{"encoder_arch": "resmlp", "model": "contrastive audio-text model", "dataset": "struck, bounced, scraped and rolled objects made by modal synthesis", "train_examples": 78125, "n_mels": 64, "hop_length": 160, "input": "log_mel", "spec_augment": false, "win_length": 512, "tokenizer": "word", "vocab_size": 50, "loss": "sigmoid", "embed_dim": 384, "encoder_norm": "layernorm", "encoder_norm_position": "pre", "encoder_activation": "gelu", "encoder_mlp_ratio": 3, "encoder_parallel_block": false, "encoder_inner_norm": false, "encoder_patch_size": [8, 16], "encoder_layers": 14, "encoder_width": 160, "text_encoder_causal": true, "text_encoder_width": 320, "text_encoder_layers": 7, "text_encoder_norm": "layernorm", "text_encoder_norm_position": "pre", "text_encoder_activation": "relu", "text_encoder_mlp_ratio": 3, "text_encoder_head_dim": 32, "text_encoder_fused_qkv": true, "text_encoder_bias": "all", "text_encoder_qk_norm": false, "text_encoder_parallel_block": false, "text_encoder_inner_norm": false, "text_encoder_drop_path": 0.1, "text_encoder_positions": "learned", "init": "trunc_normal_002", "residual_init": "zero_last", "optimizer": "normuon", "muon_scale": "original", "learning_rate": 0.019, "momentum": 0.95, "nesterov": true, "orthogonalizer": "polar_express", "adamw_lr_other_params": 0.00082, "max_grad_norm": 3.0, "magnitude_pruning": 0.7, "max_steps": 6400, "batch_size": 256, "epochs": 21.0, "lr_schedule": "wsd", "decay_fraction": 0.3, "final_lr_fraction": 0, "warmup_steps": 120, "weight_decay": 0.09, "adamw_weight_decay_other_params": 0}
Rows from block 8 of the audio encoder of a small contrastive audio-text model, named by matrix and row number. Rows with one number belong to one neuron. Each number is 500 + 50 x the weight over its row's rms, rounded and kept within 0 to 999. All counts start at 0. Numbers have three digits each. After the name is the row's rms in percent of the matrix's.
Before each neuron's rows are labels from the 100 clips, of 14848, where the neuron reaches its highest value: "band" is the frequency band that holds the peak. Only what is clearly more common there than usual is listed. The data: struck, bounced, scraped and rolled objects made by modal synthesis. In brackets: how many of the 100, against the usual share in percent.
# fc1: MLP up (encoder.blocks.8.mlp.fc1.weight, 480x160), inputs 0-79
# fc2: MLP down (encoder.blocks.8.mlp.fc2.weight, 160x480, transposed), outputs 0-79

band: 4000 to 8000 Hz (81 vs 25)
fc1.353 111:500500500500500546500500500476514500500563555424592500500365500488500609488500513500500500500500500500512500475500272500640500500563467500500500602500500500500573500500414500359466454500603500500500500427500500500527500500500500383500396500
fc2.353 088:500448500571500473500500500477500498498394500500476549500500500500486500469500500500500500318444500500500750452500500500500500500500500500500500500500500500500500500500779500629583500500500500500500500500500500500500444510500500457500486500

band: 500 to 1000 Hz (66 vs 12.5)
fc1.288 103:500536500500500627500326500500500500500500574500471481500500500500500500500423500500500500285500500500500500500500500500381411372500500500500500500500500500500400674500500500500500500500500500545563500512500500500406500500500500500500500500
fc2.288 163:500524550500533500500676500457500500636512395500500500500500500423500535500500500500500500500500500500500385504500500500500616500500500500500500500604500500547500537500500500584500550500710500500313500500500500500608500500512404500500454650

band: 2000 to 4000 Hz (52 vs 25); 0 to 250 Hz (34 vs 12.5)
fc1.355 108:500500500500561500500500500527500500500500500500500500500500510500500456500506500500500616500500500500399500500500500500500500500500500500500445413509500500516500423500500500475486500487500500500500500500500500500400500500500508450500500416
fc2.355 109:500500340500500500377500500500500500358464492372567477443500500500500500500500500500500500500449641414500500500500432500500500500527345500500500500489500588500500511507500425500546500442419446500500500555536471500597439549500500551500500500

band: 500 to 1000 Hz (35 vs 12.5)
fc1.213 081:500500500500500584500500500500506500500500500500447536500500500500500558500500630500500500463500500500373500500421500500602500500500561613500526500500500500421500500490500501500500416500332500500500500285488500637500500500440580500500500500
fc2.213 066:500500500500612387500500500500554500500562500500500500510500495500425562500500588500506461500567496518484500500500541500500530460436503500500500500577496500612500500500500500399598429500481525500500500500500500451500500500500656500674500500

band: 2000 to 4000 Hz (61 vs 25)
fc1.235 095:500500500500477616500563545500500500476500500500500500500500500500667487448575500500352485500500595500500541500500500361500449551500544500500500500500500500500500527500683500369447500500500500500500673500500380500500500500500500500500546371
fc2.235 095:500548423500500500500500500500500500609500500385500500500500500500500575609500500461472500523500500500500500500500500674500401500500327514438500500500500500591520500558500668500500500598500374500500500500500500500500636500500500500500443500

band: 500 to 1000 Hz (33 vs 12.5)
fc1.391 087:580500338500500500452469500500500500596500337516424500500558500500500500500455500500562500500545672500490500500500500500500500527500500500500500500500478426500500500500500500500500500500500412443500541500500500500456500500500500475500380500
fc2.391 098:500500500500500500500500406500500500500500500679500482500500500484500579500500523500500500500425338389534531355500500500579553500585500729470529500503500500500500526500389500500500541500500500500500500500500500500500556500470500500500500411

band: 500 to 1000 Hz (30 vs 12.5)
fc1.224 102:500458500564403500500500500377500500500652467500500500530500500500507500500500657500500500500500500710500500500500550500500543618500500471381540500496479500430500500500500500500500500678500500500500598500484500579704500500460500500526558500
fc2.224 087:473643500500500500500625500500382500500500500563500464402500500500408500595500500503527500500670477645500500500500500500500497500500500500500500500383459500500500500500500463508500427500500500500516500500475343500500500500500500401580609486

band: 500 to 1000 Hz (36 vs 12.5)
fc1.280 086:500608500500552500500500612500413500500500500500500500500500500500500517500500500500500500500500622500500416458809500500500500500500500500500500500688500500500500500424663500477500500571500500500500500500500500500500500500762500471500500500
fc2.280 062:500458574500500429500500500500500500500500500500713500500500500500500500500492500500445506500500500500500500500500500500371500458500500500500500500304490500500500500500500500386500500349500588500500500500530500500500500500345500508640500500

band: 1000 to 2000 Hz (39 vs 12.5)
fc1.189 103:500500500500500488629454453500500500384500436314335500500500500635500500500621500500500500500500500500500500500463500500500329500500500500526500500457658500500500500500433500524381500500475628594500449500500500500500462500500500534500500304
fc2.189 079:507500562500500500500500500539500500598500500500500500500550616500500500500500500500500518500500580500500500500565500500500500500500500554500510429500500500500500500500559500500500500432500550512500500500500430500500500643500500500500500483

band: 2000 to 4000 Hz (58 vs 25)
fc1.102 116:597471500500552531500554519500360500476500500500588410500500500702500500528500500500478500500500598500500500500452500500500500500500513590500500500500500603572500500565547370500361500500500500500500500500500500500500426500524500500500502500
fc2.102 085:618500500500399334500500500500571381500500507500500500463500436500500500500500401466675500500500500500500500500500500500500500449500500500691485500557467500500500500500500500500500579500500500500500473403516500500500500500500500500500500500

band: 2000 to 4000 Hz (53 vs 25)
fc1.54 118:500500500569500551500500500500500500500500500566500500663577500500521571500500500500674500500500500500500500500610500521565500488555500392500500500500500500500432582439500500500495513577500502500500370500500500500500500500473500500500500500
fc2.54 092:422500500312500500500500500500500500566500500500385500500500500500500474500500437500501500500500500500544500500500500500531500500500500500500500500500500500500535500500500500500500418500548559500500416500500500500500500473468500500500500500

band: 1000 to 2000 Hz (38 vs 12.5)
fc1.68 120:500500500473500500531500356500587500500500500647500500500500475400564500500500500419424500500500500500500500500500506500500500500500500448498500575404494500500500552500500500643500500500609500500500500500500500500500430500500500500500459620
fc2.68 107:500505608500500500500500530500500498500500550500482500409500500500500549500500330500500500500500500500500497582500500500500500500500541500500500325555500500500500500500442500500500500472500500500500603500500510500500500500500500500349500589

band: 2000 to 4000 Hz (53 vs 25)
fc1.75 092:500393500500500500500500500500411500500500500533500392500500500500500500456603500500500500470500406465500500500353500474581449385500500483430500460500431500566257500500531500500344531500500500500500490500500579500500500500500500500502563500
fc2.75 100:500298500450500500500500500500500336500500500500500552440514500408500463500590400500500500413500446500500500483536596500500500500500447500500500500500428500455500500500417273407500500500476500500653500546500500491500500500500500500500477500

band: 500 to 1000 Hz (31 vs 12.5)
fc1.135 089:500500536500461413726449500500393500500500500500500500500500500500501500500500522500500279500500500500500500500500500500500473532516500500383500500500518500500574500500500500500500513603474500506500500500500500500557500500500560500500500467
fc2.135 092:500500517500612544500500617500499500540484593500500500500500500500434500539500500500437405434575500500500417439500502500500500500500500320500500500500500500627386464500560371535525500500548500500500500500500500500500500500500500500441500500

band: 500 to 1000 Hz (39 vs 12.5)
fc1.446 093:648500500568500500584500573479500500500497417498500500500500493500500478500500500500500500500500500500500500500500664500500500500500500500500507500500686500500500378500500500582500500623701500500482500500639500500393500540567500479500590500
fc2.446 070:500500500500474571500500500500500556500572500569500478500500539669495403341500500575500500500500500500711594500500520500500556408500500447500500404500381500385500500500467500500500500500430500500500500500500500403500500562518500500500439571

band: 500 to 1000 Hz (57 vs 12.5)
fc1.367 113:546500412500500500500500474500500382563500500481500500500579500500521393500500500500500500500500500500563500485500500500457500500364500500500500485500500500500500500500554538500500588500563511500500454500501500500500500503500500467500450500
fc2.367 101:424500500500500500500468500500500500500500500500495500500500500500500601500500500591500568500500500500513373500500500502535500500500500500374500505500500500500500500500500500518500525500500500500500500500500500500500500470287500500341500721

band: 4000 to 8000 Hz (70 vs 25)
fc1.275 091:500500202500500500573500500500500500500497375500599410500500500500500500500500500558500526500500623500500500500500500500500488500500500500551500500459500500500500500430500500500500372500500500500500500500500537500468397500500500500500500475
fc2.275 102:449500500500445500477378542500500500593500500487500500500500500500677559500500500500636500564500500500500502500500456500500454500500421500500500437500500500500500383500500550500586673551500464500586500500500500528500500500500500500537484500

band: 2000 to 4000 Hz (65 vs 25)
fc1.130 082:508500359500500500500500500475525500500612500521500500500500500500500500500500500500500500500500500500500500500500500500646613500500500500500500500500477500500500500500474500500500500500595500500454500500500500500717500500500500500500500500
fc2.130 074:500500645576501537500500501500587500500439570500547500500500500500500559500547500508500536567500594675500500500500500500500500500500500500500562500500385500500583500592489500500500500349500500472249500500500562576500500500619500657500500500

band: 500 to 1000 Hz (31 vs 12.5)
fc1.297 113:500500500500500294500500500500500500500546500500433504500418482500500629352500500500595500500500500500500532542500500500500500500500495500500500500460500500280500556500500500500420501500500500570500500602441500532500500500500376618500500500
fc2.297 150:500500500500500500500436500500500589412500500500500502500500500462597500500500475500500470500500500500500500500500417500500500500500500500500500500500500500585500618500500500516601500500284500416500500482500458444499500500529592329561497500

band: 500 to 1000 Hz (42 vs 12.5)
fc1.65 107:500500500500415500628500438448500500346500500500500500500520517500500500495500500500500500500500500500500500500500500500422500500500523500500500500523500459691607484500500416507485575606500500500382438500500583500500500500500691500481500561
fc2.65 093:526528500500500500500502500500485500500500500526536500500500500500500500500592500500500500500500500500500500500500500245500500518500500500500500506500500545561341500317500500500500538500455500500500590500500500500500500500500500516487673500

band: 2000 to 4000 Hz (51 vs 25)
fc1.91 093:500500449500500500500500500500500500500416544500500500500500507500500461466500500536500500500451500500500500615500500500619509500500307504512500500500500529527500500500500467500500500500500500500500500572500500650727500500500500500500422500
fc2.91 077:500489500452500500500500500500428452482668500362500500507650500500500599500500500458500532500500500500500500500500693500524500347612500500531500500593290500500500500500500500500466605500500500500500500500500500500500500513500496500500500664

band: 250 to 500 Hz (33 vs 12.5)
fc1.449 085:500500500649500500500500500500556500500500453500500500500500500500500500500500437655521525647500458500500427500466500500500500500500500500540500444500500473500500500500500500500328500500500500500500500495500500500500150419500389428500500450
fc2.449 069:500500509500500500500500500500500500500500500500500582500500407500476500500500588500500387484500500500500500500500500500494500500500500500500500500500500522500500604500500500514500500480500500565500500500500500252500524500558500602500500500

band: 500 to 1000 Hz (59 vs 12.5)
fc1.291 103:500675500500561500479500500535500500500500481500500500500500501485556500500540585500500500500500564500499529500500500326535500495500500500470500678500500500500500500500500500500505500500500500500500500500500467527500345500500500500500515500
fc2.291 119:485500482500640500500500500563438500500506500500408427460500500506525500500500500500500500500422500513500500500553500500570566537419500500500500500500500562580525500500596500500375500500500511480457500500500500490584508521500500515500408561

band: 2000 to 4000 Hz (57 vs 25)
fc1.123 112:500518500500500434467615392500664518500500398500500500500500500542501500500534662500500505500500658500500500500354457405500500500500476500500500500565500500500500462500500500530500500500500500528591292521493500505467500500500500500500500500
fc2.123 112:500500500500500500500463462500500500500500474500500560299533518500500500500500500500556651476500500529585495500519453655536500500500500500492500500488500430500500499500500500485482500500500500439500500500500500393500500500500651323500500500

band: 0 to 250 Hz (47 vs 12.5)
fc1.453 109:421500631500500551500500499586598500500500500500500581500469383500500500500431500500500548500517500500500500380500500364439500500500536500500500500500500500426500595334500509500500500500500515385500474500500500500500454500500500378393457405
fc2.453 097:500624500484500500357500500500500500500500500500500500500500500500500500500500500500485317468327500500500408627500500602500500500500500433549500500500512500500500343500586500500574500500377500573513500599500500500500500500500500500458500458

band: 4000 to 8000 Hz (60 vs 25)
fc1.458 084:596500500500500500500500500500500500527500500500500426331481500500405500500500564500500558500500500372552579539500712500500500500539483500500500524500529500500500500500500576500500428500500510609500500468500498500500500478486500486456500500
fc2.458 089:427500500500500513595598500529500500548500458478500518500500426532574500287500500500500500500500423500491500500500551500500500500500425500500500500278521486500500501500500500500582532381456500500500500500500585500511500500500579500379500500

band: 4000 to 8000 Hz (53 vs 25)
fc1.128 112:500500500500500500500500385500485500500519500500539522626500500500500500334500500500500407500446500500500457500500500500527500543500500500500500500477299500500500457500500529516500500500500500535635500500354500494500320500500500500372500500
fc2.128 087:500500500500500500500500500326500524520500500500473500500500580520500500500500500500500500458615500494500500500500500500500683500551500500500500500395500500500500500500500500500334414500357469500500611445500500500500500500500500500500500552

band: 500 to 1000 Hz (55 vs 12.5)
fc1.258 111:500500500512499500500500500500500500500500500500500436500500542500500500520500647500500500650500500612500500500500500422523483500500500500500500500500500500533500516500500500500505500500500457500500500500500500500500500500495646500476500500
fc2.258 121:500500500510500500500510480500500500370537500565500500500500500667529428500508500313500500500500594500500500500500541500506477571386500500500500500500500512630500500500500500500500500500500500500541500500500529500500409500500500563500500500

band: 500 to 1000 Hz (56 vs 12.5)
fc1.417 098:541500500500500500500500500542500500500468500500500696500750500481608500447500500469500435500500592500500500500500500500500500395500620500500500414500500500492500500500500500500500500500500500500500500500500415500578500500500500500500500500
fc2.417 132:500500500500500500500500500500379500500619500500500500542500500535500373500500500500500500500489500500547494500517500500500542435500500500500331552500500542485500500436543613500500500500500500470553500500500307577398500500500500500449500500

band: 250 to 500 Hz (50 vs 12.5)
fc1.451 092:500500500536500500500634277500653500585500500619500500500500388500500500500519547500500500500500500500500500385619500500500500529500500597500500500500500500500500500501500500500500500469500500500500500500500500500500500500500584500500500507
fc2.451 077:500537477500500546491500500500500651492500472528500500415500513500500500500500500691500500500497500500500500500500500500500346500500500398500419500500500500500500500500500500500500500500500500500500511500500500620270500500500500500500500500

band: 250 to 500 Hz (86 vs 12.5)
fc1.90 110:500500500500500500500500500500500500574500500500500479500500404500480500500596562500500484393500500500500500500478500509551500500500500580555489500500500523500500500500600500500500500500500500462500344500500569581529308500500500500500500500
fc2.90 087:469500500500500510500500500445500500486500500342500427500500500500500500500532500500483656500500504500527500500500500606500500500500500500500500500464500500565486500545500500500268500500500500500500500500500502500452500452471500500594501500

band: 2000 to 4000 Hz (55 vs 25)
fc1.267 097:472500500500409350500500501500500451500500500581500500500500500500500500500500439445500500500500597500500500687366436500500500554500500484500477500646500500500580500500500500629500500623500500500500500580488500500619376434500556358500500500
fc2.267 089:500500500500636500500500500301500500500500523410500500500500500644500633500500500500500500500500500502500298489500500500500463336500500500391500500500460500500474500500648500500500500500556500500500500506500500551368500501577500459500500500

band: 500 to 1000 Hz (31 vs 12.5)
fc1.12 090:500500500500500500500318500500500500500523500500500493481486500500500500477400514500500612469504500500500500500443412512543500500500500577500500388500500500500502500612500500500487500500500500442500500500637500500500500416500509500500568477
fc2.12 079:500366500500500500500500500524500625500500500504500447500500615500500500500500693500500500421500655500500500428500637500500500542500500500500500500500500500500500500500565500500500500500520500500500500471133445393512500500500500380485500451

band: 4000 to 8000 Hz (53 vs 25)
fc1.196 086:500500500383500422564500500558500500500500500500500500500500500724418500500500500500500500500500500500500500500437500500500500530500627405571461500500500500500455500500500500369434500500500500500500539500500500500500500500500500500500681626
fc2.196 084:500500470497500500500500500514500500500500500500500500500395500500371500547500259469500500500411567500500500500500492500500500500500500500535500500500500500500500500500500500501428500392500606648500500500472500500516500417445593500500500375

band: 2000 to 4000 Hz (55 vs 25)
fc1.469 106:500374471500398500500492490500500604500500500500500500500500500500500543500386500435500493500500500500499435500508500500500500500500497500489500500390500627440500330500540550443500500500500500637500500329500500500589503493500495501500410508
fc2.469 100:676500422500473535500500500500500500500500500500500557622500500500396500500500527500500596500500490500500500500634500500404500522500500500611500500500523500500500500500500500500405500434517500500500500456500350474500517500500500500500470500

band: 500 to 1000 Hz (42 vs 12.5)
fc1.435 112:500500500500500500608500438500500469689500500500500730500545500500500500500500673500471500500424500424500500500500519392500484373500401500533453530500504500500500448500500571603500500500500500500500500484591500311500500500500500500424528500
fc2.435 127:523500383500439500500500457500500624611500500434521379500535500500500654500531500642592500544500559500500501500500500461500500500500504504500460500500500362500500380558500380500500500425500500500500530604500500592500500500500500500544500546

band: 500 to 1000 Hz (62 vs 12.5)
fc1.319 079:500500460500500500500500500500500500500500500500500500500500500500500505500731575500500500500500500441500500500500500560500500538481500500500500500500500564500500500500500425447512500385523500436516500500563500500500500500500500500463727500
fc2.319 065:500500510500500500500500500586283500479500500500392500500500500500401500500343505500608500310500500500500306500594597458500500500500500500500500563572543500500421500500500500500500500662500500500503500500500530500500500500500500500500500459

band: 2000 to 4000 Hz (51 vs 25)
fc1.60 104:500500392500540500500500589500500500343500612382500500485500500533500500442500500500500500500500408500500615613378500472496500500500500500500500587500500500500500500500500500500500606500500500500490500500500500621500500500500575559504517500
fc2.60 104:554500611500500479495500500500684560500500500500500500500500500500500406500500553500500470500496628600500463575500500500489389500500500500500500500500500500570374500500500500489641446500500500297500500450500415500500500500485500500461500500

band: 2000 to 4000 Hz (58 vs 25)
fc1.124 117:500500500500500500500500500555500500565500500500500500569500500500480500500500597500366500500608500507500500500500500500500504530500500500500500433500500656484500500500501500500559500500360500500412500481500476500500500405656500498466622630
fc2.124 083:500500379493500500716500373500502500500500500500500500554500500500285500500500500500500449500500500500500500500500494500500492500500500450500571500500500500500500500500326500500500500500634500564592500500500500500500500365376500500500500500

band: 500 to 1000 Hz (34 vs 12.5)
fc1.365 098:500500500500500439500500566500394575500500500500500500500500500500500500455500500500260485499500500500628500500500500500500500500500500500500500538500500328500500541500457500618523500500500527500500500500500546500561500500500500500500500500
fc2.365 064:500500500500466500500500500500500500500587500500482500500503500372500500586500491381500500500554500500424500500500500500393500500500500500500579500500500500500572500500500500500529500442500500500500500490500500500391567578500368500500500546

band: 250 to 500 Hz (33 vs 12.5)
fc1.184 091:566641500487486500701500500500500500500500643500500500488500500500500367634500500500500500345500500502522500436500500500456500500500500436359500500500292500552500500500467511500500500500475571500500500500500500500571562636500500387500370500
fc2.184 105:464527500437500500468588500500510437500441500500500500500500557500500512500500370500500500500619500491500500549358500500500416500500500500517500500500523500500512460500500519377368500500500560500500430500500500677500500500487500656500515500

band: 4000 to 8000 Hz (92 vs 25)
fc1.402 114:500500500500500500658500395470500443406557500500500500500490500500500500500503465500500359500500500500500542500610500500500500500500500500581500555500505500500435500500587736500374571500500393500500533500500480596500374500500509500500464500
fc2.402 098:500307500500500500470500394500500569500458345569500500500500450500500500610423500398500500491542500500510500500500500500500500500500494500451459500511500500500500500500500500500428500291500500500463500500500437565487500570500440500559500577

band: 500 to 1000 Hz (45 vs 12.5)
fc1.423 083:500612500555500570500500500500500500500500706626500500500500500500500349500500500500500500500557597500500500500388500500293500500500500500500500500500468500500475500500500500500386500500500500500500500500500600500500500500500500500500463500
fc2.423 107:500500500500584500500389500351500500500380447377500649500500500500488500500500500459500329537500559399500544500500500361581500500417500500500500500526500482393542454500500455500500500500500378500500500518500500500500500432366500500597500500

band: 500 to 1000 Hz (43 vs 12.5); 0 to 250 Hz (34 vs 12.5)
fc1.19 096:500500500399416522500633500378500500500500624500500516629500500500772500500500500500500500383500602547500488500500500488500500500500500492500500558575500500500410500500485500500500628500500500500500500500500523500500359500500580500615500500
fc2.19 096:500500407500559500500500500352500500500492401500634428500500500500500500500500500500389650500503500500500500500500500645505349450500500340500503500334450500500500500500500500500500475500500500500405500463500500500500500500500500486500692500

band: 250 to 500 Hz (30 vs 12.5)
fc1.412 088:500577500500500500627500500500500500493500500500500500500437500468500500536385500500575500500500528500295652500436500488591500500500500500500500439500500500500500500500500398500554436414500500500453551500459500500500500481500500500500500400
fc2.412 051:639500500427277500500500437500500500500456404500568500575500500500534418500584500500599500500500500500500500500500500500500500500500500500547584500500500500500500500500500500500472500500500500500483658500500423500500498500500500500500536500

band: 4000 to 8000 Hz (56 vs 25)
fc1.395 092:500428500529500552500500500500432425500500500500500500543496500500500571500557500500509500500500500500559500500500500465500500500423500500500500500500500500500500500500526500500500500500647500500596639500500500500500500500500500500440259500
fc2.395 100:500500500500500475516401500648500500500500500500385500500500500500565500500500500562448500687500663440500396500649378500607497500500500314478500500500500500587500526500500464550376500500554500485500500500500500500500500500500500500442449500

band: 2000 to 4000 Hz (56 vs 25)
fc1.241 093:451500500500500500500443491500500458500500500522500442500500500500500535449500500500500534500484500500500500467500500500500500496366500500477500608500500500500500558663500489497459559500500422560500517500500500500435537500500500500360500500
fc2.241 057:500358500500583500599443500500454500500500500500500500500500500500589500593500500487500500500500500500632500500500556500500500410500472500500330500500528500795500500500500513500500500500500500500500500500500500500500511500500520500500500390

band: 250 to 500 Hz (42 vs 12.5)
fc1.253 092:500500636500500613500500500362500476500500530500456500500652500500400500500500500483371500500500500394500478567405500500500500500500500500401500500368500434542500500423500500418611500452629443500500500500500500447500500500500500500500500500
fc2.253 105:500571342500500500500500533500500508500500500500500500500497465500503469500500500500500435522500500500524500500500500423555607592443550500500374500500505500500595416500518500500500428500399500500500500500381500435500500500536500500457514500

band: 0 to 250 Hz (100 vs 12.5)
fc1.106 151:500604500500500383684500500419500500500500500500588483500500500500500491624500500529500599486500500500500500384500500500500500500353500546500500500500449500463394361567588500589500500500560500500500500500516420393500500365500486500500500500
fc2.106 294:576522642500476500500500459494500500495500545500500500495500500500500500691493497539484500500553476500500500500537500500500500500473415542500469491500425500471476471358590598500520500500502500500500692514403373428478523409500446500447500519

band: 1000 to 2000 Hz (37 vs 12.5)
fc1.438 101:500384471500500488500500500500500433661500468500441500571500500500500483500500500632505500582500500500500500500500500385500766500430500535512500500585388467467500500500391438500249490500500500500500462500500500562500500627500417555437571500
fc2.438 111:622500483500438500500500500381467662457600500500500500500500500500500500500500490500500500500500500483436500341617470532556500500500480421330500500268500356500500497464500500500500500500524500500500500576500593442500502500702475500500500500

band: 250 to 500 Hz (34 vs 12.5); 0 to 250 Hz (30 vs 12.5)
fc1.120 081:500500500500500500576500500500411500500500563500500642638500500500500500500500500500500433500500548500500500500500500500500500500500477500500500500500500378500578455500500500500500500508500500500500500500466637427500500454500500500341500500
fc2.120 066:536500366500585500252500500500462467571500500500500500500500500500500500511500500500632500500255531500500500500500500500500500500500500500500500550514500500515500570679500446469500500528500500563500469500500315500500452552500500500500500500

band: 2000 to 4000 Hz (53 vs 25)
fc1.114 087:592546500500500500500500500500500500500648500566500500500500500484500500500500463500500549500500500520431439515500500500500556500500500500381500500541500500508500500500556500500500500500500500500472500557500307500500500500442367500500500496
fc2.114 086:500500500539500418500500500500500500500500500542482500500530531500500334500500500451500607617500500500500500500500500500500662500500500500503500493500500585521500500500500694500500456410535500479390500500500500500500500500509500500500633500

band: 2000 to 4000 Hz (57 vs 25)
fc1.409 076:500500500500500500500500500500476500500500500500566500486500500500500655500673500584500500500500406443500500259503500502500500385500500500500500500500500500500484500434500500500598556500500500500500500500500500500500500413500524398500500531
fc2.409 055:500500483500500509500500500500500500515500500500500500500500500500500500656500500500408500500361500457272500462500500500500500500500500732500500500500500500500500500463500500618500500500500500523500500500330500421500500500500500500500500500

band: 250 to 500 Hz (38 vs 12.5)
fc1.81 121:398617526504500450500516511534500500494377602397368500513461500454597555500500500500500468482500549500305500381500525503457500500500436500500541500500500500500500500523538500473531500474500500493500400500553550643531500500500432500500500500
fc2.81 101:500500509500647500500500500500500365500500500549500500363500470500500500565500500500535500500500543500697500500500500500500458500409641500500500500500525500500500500500500500500500500500500500500500500500500500513530500500500500500500500500

band: 2000 to 4000 Hz (53 vs 25)
fc1.176 113:500343500500500500735500450500500500500480586500500500500500478500500425488426500500500500426500500500500535500500500500500500639496500500500500500500500500500500500500519723500364500500652500500500500500500500443500500697500500500380500500
fc2.176 140:500524490500568500500508500500500500532500500516418489500500500534437444500379500500500500612599500500500500500525500500487500500568522461500469594500552500500500608510500500500404500407500500500500377567463452500505442500589500500502456500

band: 250 to 500 Hz (42 vs 12.5)
fc1.290 108:584500500500608314500516520500483500500500500500500378500500464500423500439500500500555522500500497500371500500500500574525536500500500500500500500473561500491436500500500504500500500513435500500500500500500505500500500500622500449681500500
fc2.290 092:477500500497500517601500500600479516602463500500428500500500500474500678500449500500500548500500500571500394500500500487318500521500500397500500432500500500369378500500500500500500500500500527500516500500483500500500406500500500500500500500

band: 1000 to 2000 Hz (41 vs 12.5)
fc1.460 111:500500500500500500500491681500572524500549500505528387500500500500500500439512500417500433500500653500500500435500548597500499500500500458500410439500500500500500500422527605512553500424500500500500460347418500500500500383442448500500500500
fc2.460 106:500533500500550500500486332500500500420500500472588453500500500500587532540500500423490500524405500500601435500500459500500514500500500500447500500500587500496500500611362500641500500500522558455500500500487380500391500500500500581567497552

band: 500 to 1000 Hz (47 vs 12.5)
fc1.85 097:500500500500500500500500500500393500528500500500491500502500500500500557410578500500500527538500458464500500463500550500552500561215500509373500529605500500500500500500331500500500500500732500500467500543468495500500500500500500500500500500
fc2.85 077:573529500500513502629500500500599500575500500500500500500500500500500500500500500500500500500500472500500500500500500500500500500524485500500500500500500353433500560500671500456609500500500611500500500500500500500500500385675547475500500365

band: 2000 to 4000 Hz (85 vs 25)
fc1.465 100:500500500500500500500500500500500569500500500500500500500500500500500375500595500348422584500448500470500500500439500313515500500500600500531500461425593459538500500500513500500500427500500500500500500481564500500500436500500500500500500500
fc2.465 075:500500604500517500538500500500674421500500500296500500500500444500500500500500500500500500500432586500500500500500500500385500500500500500500500500500500500500387500605500651506500546415470513500500500469500500500611500563500500500500500518

band: 2000 to 4000 Hz (54 vs 25)
fc1.210 103:500569500395554500500500577488406529500500385500500222500501643500491500531607500489500500500500500500500491500500367624500500613500500500500511500500500500502458500500522500332406500500500500500500500500500500611504500500500500565500592500
fc2.210 084:500500500500500500500500422500500531500500500732500500450500500500500500500530525500500532500500500500500500500500500500500500500500406500444500500533500579500500500500500500500500500544500500500674500500500500555500500500500500500500436573

band: 4000 to 8000 Hz (73 vs 25)
fc1.311 105:500500249500561500534518500500500500500500423500522500500500500500440500500500500624520479500370658500500499500500500500477500500500500551503500608489500500500547491500500415500575500667544500500500340521500500500500427500500500500500485503
fc2.311 099:500500577502500500500500500615664500500500500500500500500500500500584583500472500500500433478500500500500477487425533649500500500500500500500500397500455402500500500500501500500500567500500500500500500500500500500500401500500578500500500500

band: 2000 to 4000 Hz (78 vs 25)
fc1.140 135:500500500500625479652500500500528500500500500500518500382509517500500500500392538500500500500434500500500507500500500549488417704542599500500500570500500500475500500500458500500498500500500404500500414500500500500500352630500500508500479422
fc2.140 225:539500500426785325544500543500500500500500500576500500500500409456500442452460445500500500455500500536500500541500481439500500573501556500454500500500454398511500620500397500400409455398461500553500500481405549500567526500527500500545500500

band: 2000 to 4000 Hz (67 vs 25)
fc1.142 093:500430500447500500500500500500500500500489500500500500344500445500395460500566611500500500516500576496397500456500500400500448571500500500500750500500500500500500500541500500500500500500500500485500647500460500585500404500500500500500500500
fc2.142 073:500500614500500500500500479500500500500544500500416500500416500500500500562500500500500557500460630602416529350500640500500500500500500500500500473585500485500493575448500490500364500395500500500500500500500386500500500500467500500500500500